Rows from block 5 of a small image classifier, named by matrix and row number. Rows with one number belong to one neuron. Each number is 128 + 24 x the weight over its row's rms, rounded and kept within 0 to 255. All counts start at 0. Numbers have three digits each. After the name is the row's rms in percent of the matrix's.
After each neuron's rows are labels from the 100 images, of 14976, where the neuron reaches its highest value: "responds to" is what is common among them. Only what is clearly more common there than usual is listed. The data: pictures of board games with random positions, seen at a slant.
# fc1: MLP up (model.blocks.5.mlp.fc1.weight, 256x128), inputs 0-127
# fc2: MLP down (model.blocks.5.mlp.fc2.weight, 128x256, transposed), outputs 0-127

fc1.190 106:105110183186110121075128136099119159118125147147128177096077122138161109129132129126174099144085141151130151148093130075141146135137154105126137148142088098091124160141145181121112113113099132145134149102136124156117157119181138138158124125134148134138176153126113125135092141127098136117103130140107149095141119117074155148078120149144144140108102144110165129127103135096147110122130
fc2.190 102:108077096143140131141115170131160131095157149118085144076144134125145130134166085101103113121146091154163104129122153100131145124107171169138146120091123128142129122101139126094096124129127094124153126140117130100129133183121087077156140192134131111160110113164115126127134156136101119173113137125128084163144119092133151176083116154122107111122106134144105130111143099107104121101124
responds to: stones on a line grid

fc1.104 124:156119144162178139125120125126166141136116138098121160121132130117088108144100147168100128096150139059115135126160143112093134139179140160136140145150133119154129101105074119124143126143173097124145122077059110136110087169107101135138142134122148123099109144138127103118112145131139125082107130136153104109115129114126192111142178146164099087134124127141138149173126142113152126124124
fc2.104 139:054137135076113097140128147163113133151121160128095139097094161149141146111133133098130146094132128102133140106106095187092112121111156143110165136109107101132112152093145150146104122145071128129118150116169140130151132078124130156151135126170121135094088165123178126125155117119137145137134159147160136138154146130155134154136113133163124093113091137138146146064131140099118118114115
responds to: digit grid

fc1.91 107:144123106150137100109149150101093081125133101132132126154166102097083096110155094122091122108098119116172156153127100125151097143118114150158141103105111154130119135107113083133161166162123153109163119089172121142163129149166083187104118124191123126140085165143132087109123124119128103094119145122146113132090125124139125105139128122139160123092142118115131094118131111120139110086113
fc2.91 107:102171141096146140097100102123165125140110114135101122125089127109115113142153161125144164130085116126122110159145093128175130109134131102119141116114140090149125142112128142147126154093132145083124143094135077157144075095173151126122152149069167122106106130134105177132120173138106109131095118137092120115143094168100120099173121133141122117156113124097144155128113156115159076133131
responds to: draughts

fc1.157 128:129159094129175150141129143155128101128146079126107102122184134138095129148071117101159135112119154147120115147101101110149126141134128094102130149152181126135119115115147117154151160120122120150142127109158137116160184149102091153123121089152110120150110052146135108099151113124108129174103115126138091134124106110088095145162129073127152080134134128135112155116160106126137136124122
fc2.157 129:107158165084125097126146101151120103124143126157140126111127112138109174143160143142132145127137116118122139134101084123108110118138135127142144082122140103143105105110148124144058117178115144133118132108142090113153129108138151105101134136131137139132073143145215140142114100103102110127144132126141102126141127112149144125151177076116138083131134147133110135092150097098185120126067
responds to: nearly empty; noughts and crosses; more pieces: equal

fc1.235 082:122152112150171130122177119178078128117114144112147110132128136108124137135175099132136132114077194133091147097117095131167130140186139117082161096116101147091096119141106168159106118103135113136135125112143123141117165131118149132141116144154095119132136111175154102139128131137128088121165150137114161130151111126145122109109143098141156133120131121106193135143139064137134155129148
fc2.235 081:133134136124101127132116137143111171159116141135157111120139105117124125143145184116147126091127119112183125111120126095152145155125111171145124164116118129066117133100105112129149142116120132113146147112092174124118119148092170161103130124192115127120148100152112140152147118135130110162144159124126077127109118081097087145170159153148136132091162210127141153144165125107117123129137
responds to: draughts

fc1.26 106:116138175159116106156102139151106096166138112135159112108128125107116137133129130151119115136132125087164140115134132127101104093094131138122137150136095113114113133087151147123122116156089171113075149108161080134112146111148146135128096158119100122156128152083135096145124086171031129145145108120150146121139147096143149136114123143117109147147136163102162127096100111112120135159178
fc2.26 093:128135111098102183156125136121137090108143140127129178124175095099140139106123165168102127133093140115114129166085173144108129111108116104130174099138116145101126163128127098148188138110120128097147125099150142108116116143134119152114164125121119107152105086141090162131117122166065137133160122144134146130111113154146100170125117121139126132106111113131102156156096131165177131173152
responds to: digit grid; nearly full

fc1.32 105:100107116130139127104127092144121105104089182102147129147121108146139158128142079099157133134113107122169154131134094117151123145114129142161159131106163107139132142131142112164150101155123107199077123101146173120119128094129108091105109145153113131101108123098138142188136099093111139128121123133151129139156122105167121146120136088091147135144083166160125101110127102131081116140171
fc2.32 103:161157147146138167107125123143145120087177132184110177091136178089110157122093104124068122165116146169158122126112150119157135129124089118122135146112139147139112168130085139098119122137109151108152137179080091162109118116100109114132108128119098119093159139120138129135116150128123119142109156091122109115155089140129125085108136140148133140115154120164171140112100153152141123124094
responds to: digit grid; first side has more

fc1.164 079:132150102106095114066129130142130130107152094140111148127135135100103124174135154082139163095116135112108159121103150165176127159115108107139120136112171092126142147137128143156102086092142140093143138137120114138074155147105151098105089172120146123180134165110125144099123188146138105139120113129114145110141135127155080162137136099083169127113099137170125135158126121123138129133120
fc2.164 090:114139149139127078148142125119151117135111136122149100111132103115125131079111098146085129130148147106134115120071078094112089128106121111122123126158112134106135169136113116179097122082109070072146096114096149106160120146159142151120130114129141153134163157099113152149133120126151125098136160094157148156133118113165117102128121148150132157192139107114113147119142129175091121148163
responds to: nearly full; discs on a green board; first side has more

fc1.112 109:152162165140082112136123142113126139114143123159126140126099138091112153120128104144115127113172110155138129143114105066097113157158123128119175147114109157152120119139132091094154118122119182120101159150123167123115140119136126140137107088121089133122087125093107112156139124116005128156115126135117116107129117130157146112121116120096150161121123132104118133135145100123129115122183
fc2.112 103:135143133130148151103160103140144131106119125132155121171141138086130142101092113125116141129091114136142130105061145169119085100134122121145120094121114109133164100166130131138151119079127143097108063104113139139149092096115097193133111090151130115125131130139151094163145147147083082116144166089150160157149084138114155097132128143129137129113151134120098124126081156138132150138131
responds to: draughts

fc1.170 100:131165143126074108108151131116156109141129175114106091143125127100112139141128100137146149157136125131162122133154148138103132098157091121138143203149145128083127133113120133136111158054161107109150143133162100145133123123121114140129122120168125112104123148108134152186136134077125107090145131113103139111180108131128149093151164159115168075142098112153131138107171125116143139109129
fc2.170 089:135131122132082155111140131135145120099124124141134153120174192157141092097128172140153106146129155087135112134122145112093101110128167156137144130141114123082081131154132118135147115139147152089142102129135154159130122135086117098134112157149151133151147096134148072142116088149135064100120097144136098134150117123084104127107100144141165122059128113132112134143150132173142128131094
responds to: draughts

fc1.54 095:062107153144114127102118110127116116126109148134169137148141143119181116146155204135128107117110124185144144098153127174115150183133096149144131148087090129139122122113115111158115146112121143139120162165118176089131080160109149131107092138110122146135116122112146175141103170124118140104150126112110131101141099173161167123141137126164119135113155123155142136161109139135141108126112
fc2.54 107:169156117130119119129149116095075125130145095140136156132153153104151155147124129095134120166128118072118128149118128104115134169129145084124126147120102125156111129083115131156099091081135117146170130141117158152134148127150164155130132141129119160140158194144090140136095119092126080098123139155135126135161131145138157176110069124117153146082130099176129110113124112118124154113158
responds to: draughts

fc1.233 110:146156141142118126130125152140142102126124111123121089122137136136127147086022115144120118094134089104186115106133131137150139143125082130126136153150134115123113141100111072099182114103133119122147144084109130123165129160166083114130109133123107132086114044127122105075124119115132156133135142131128128165113131106138124118119103112172157088141132145123141147113124124114119120134110
fc2.233 120:111085144090110097122123135112152125164132165098121154121128130203170127109133157132179135108136127061109124127168108149100142109111132122127116094129120118146108155111148121132109127158104128096195154103097141130141138108125119118162113125162141107144109136136205129115161131161142127148087132106119139124139144148123110139099119134133145104120120132146109173109131136093106136098064
responds to: nearly empty; noughts and crosses; more pieces: equal

fc1.63 096:162103098125123157116110143144145119104139143144151149169107150109115114125116118127115138114140137114156129137139136116114125152102126120125163118152127139128086078124122135163142162124137164129116100182174112137130117109141167135148100088081133132125189129166140172171127149134132092156155153109167065136110135121162150118086148140160094113137176099162080157136133105167123119111127
fc2.63 084:126137084175145129145179136110126135111118144127165128223124126129143121106133145174098155136071145133124149156116141180166127113133139159150114160127123134120135108124133144124168131101090159159089146136131121127112124129141130112097144123184130131110154120120096113088154111093139136108144127110115114087146152085083112130121141147117059133146135145103133112124105122155126117147157
responds to: stones on a line grid

fc1.137 097:134134153154137131157178085153110156108142115119139089134173096129125114094100107148125143111129115121152130147161115117149087119097143125138123143088123106156161124175112084168059110126132117142141112148158112121154168123097095116099128166119116119128120145142132109113100130128158120132146144144065121095131147159137148159122155121110132093060139100110171113114129102102151136163133
fc2.137 086:072115143127114169136125108121142128155152147124121123148123107151096143114086151120160146091135149129144123103159112116127136100090170090162175120148130128151109132115162120146103140141095103152148112134140153101156177114136135134142197151111128160140091122074122153122115108150146110099114113030131127123115127105156092131096128106147143145135151122126110160100122151158132114124106
responds to: nearly full; stones on a line grid

fc1.149 093:064161116072132133131114121149146102109130187145115105097094091125110169152154158133132141139144163135160121142133157154161130150084144144169115134143153139128128117118127115143141135168154149162099115096106121131132107122159132124174157160101126144146153133114135130130114128153105129122107151147135145154136165160144152106066098136197124139105147160176139143110112118121149119112166
fc2.149 112:141161143112127114169136137133094089078112101097106141105093089118134092159089110125136132085118112165131108110122146086146123096098153112099130196121100141119111093152118096120134145112093128113129192156098142127102118137149117132125099069140144119087176144119063107125132146129151097093106141121140131090125133112124125110148120147143130161133098138150118148117151138127148123142132
responds to: second side has more; noughts and crosses

fc1.174 102:144154101137121125140110137136119126154154132139145119126125149120140132148110129107127100184126135072131112139125123166105114132159122147132156130109158115150117094106137118154166178113102084083125122120112105100137117107124107137103134156162096129079089060157090120129111092088104127096108109123105150119115132116126083158127138087175118089129145154154120136160110081107180115119101
fc2.174 088:109131143151138142102084119138143121105089123107086147139143128159150139122174136116136133131103133135135144095153165211136132111132102154131139105136131131109146117097106167161073174173123107144149152121127139108120131138098138185139099142151128123122076132124181149149131125119144132093156155128126142146145121140163137093168126129137124103151114139092131178117079119133110121126073
responds to: first side has more; noughts and crosses

fc1.116 106:195145099128124131123128127115113121139135151094135118120131071156142146159126081127115129165139100125100142130192120133128128105140139158150142132146163156117093128134162125122087091133063123115151137097095143158147157112081136128117096135182119071113147170132138123148111120155137137120125110126139151102164136159080171114101150124128146134116081139109121156152159126100135124116142
fc2.116 106:114100131128090149133134159118135150164115151136157139165138136117113087141127130153158142095142102079100163137109140131121131145098138125170086137117139137127092128106104110119128135077149127138148106145162108118120124108111154126127143161111150134146130149165143231130103148175165145129149153115132126139125153153092169135113142126094172145107138136151103135100184117086103140133144
responds to: draughts

fc1.74 108:098139111147136120149149080156135161161159086114139121155082164134130180153120142109134161125115122151091125116147086123145187121199130137134124139138165108120118139094120121176153073120180138118105119097125108129141127111121102101151085150123137090138132099148140078098138082123101119135122141122086110141111111115113115154129126105147110073117133107113119145096137132131143130123130
fc2.74 090:100158110116142110118111087157123109101151139091132132114156089139100159113167079099147112117119146145128107158093118099113080131153134134110184095131117146131105144112147123134095145181103077131107068131116109143138092171139161115108114123164127143169130140116160129121161130116162158101123114107129099140140145125137106138108127157125123077163125130122114144152170112147074141130144
responds to: nearly empty; discs in an upright rack

fc1.227 103:150144159127089139135167132167116147133121148117114162124091134150130164138103116107146132135139115094161109139161147100092138131170146099137161140134151087182135148118110113130173157119118119158153161082106117145103159135085101139140125109104123123119112067156121105140119136095137088067122097129132138102100115133157123077122122086145156118140133109123148159117119149142191130116139
fc2.227 118:103101101140110127157135099157142120165130092152117137139160144167164109120151136109115076132129150124096124093133149115134124099093115144139139143152128135149097185126109113139090112133132162092114109144135112146113122105124115137132067118102117111131100107093152135082173135139119115143079126098140101128087127134105159151153085123138122118084134164123132178124099110074143090107085
responds to: nearly empty

fc1.245 100:143096136122141130135105143198129138195114132135111101135130136094083135143103149156104125101127106070165131113143118142078150077070108132115144093147106125136106121134142121131137121132130135085129195150152114163132141134144131141102103142152134144121156091122131125129134057137153150090172137130132141142118138122141109156144143108127123122139146157169142113115120160128135159157171
fc2.245 099:088100117122106154121146109116142164115144136073123161161107134089160121109111160151133110134064117111128148137118164142114110159085153123112138128142137123118117121126136137135146131109104174093120097118177142146128124090134110152127139108164088106124128122129102130150135130177105115122131150101173151118106143129108163113095127144114119154150173089156141168105067155149133133137062
responds to: first side has more; nearly empty; discs in an upright rack

fc1.126 093:098153110112133133058122102129127114124122111131130125084124123117120093152131106122115132116157127145131126101126184130109143157099121144122130140140134074133125120134104109169135097100094164137104159161123129145150142110197114076124129117137132187130159156169107128113099139125150123150108147127123117136145130117106125190107134118115122126158083104084106121074167128150145100089164
fc2.126 096:098118154134154125147127118143132138134115172119141125115123113135112139083112118150101139153133176127116120138149123111160164095144104120120142106171116155157122151131138142157150102130106167116158166153111124120110129148141117129113199140162110107100152043120117125166156164110106096137094098149144115112165121129130119077124165118160085159106087152125127137133091111097154140123167
responds to: nearly full; draughts

fc1.78 117:148132117102094118148109103111145095105156191101137166132152126110110152168088163157127157114171127114130141112189131148109146122131123131168123160115084133146169169139145123116152134152124120122151107172125110133118050126144086133122134123106134157137099176091126122123153137115116130121096119128087166138114158104168129141156113119147145162108154098126132141166097107106122141123131
fc2.78 091:138123120128084136122156135127074095141125075148132170133121101117182088145100163102156130096153113130134148123186112091119125109115134084133129113086145110108156100134139136134131136141122153144164122093125125134142109153178165100158097116142154113087137141145128115129082155126099122141149151133147171147125112108138117132113088108141156146133139155130174116114128192122154098165121
responds to: second side has more; nearly full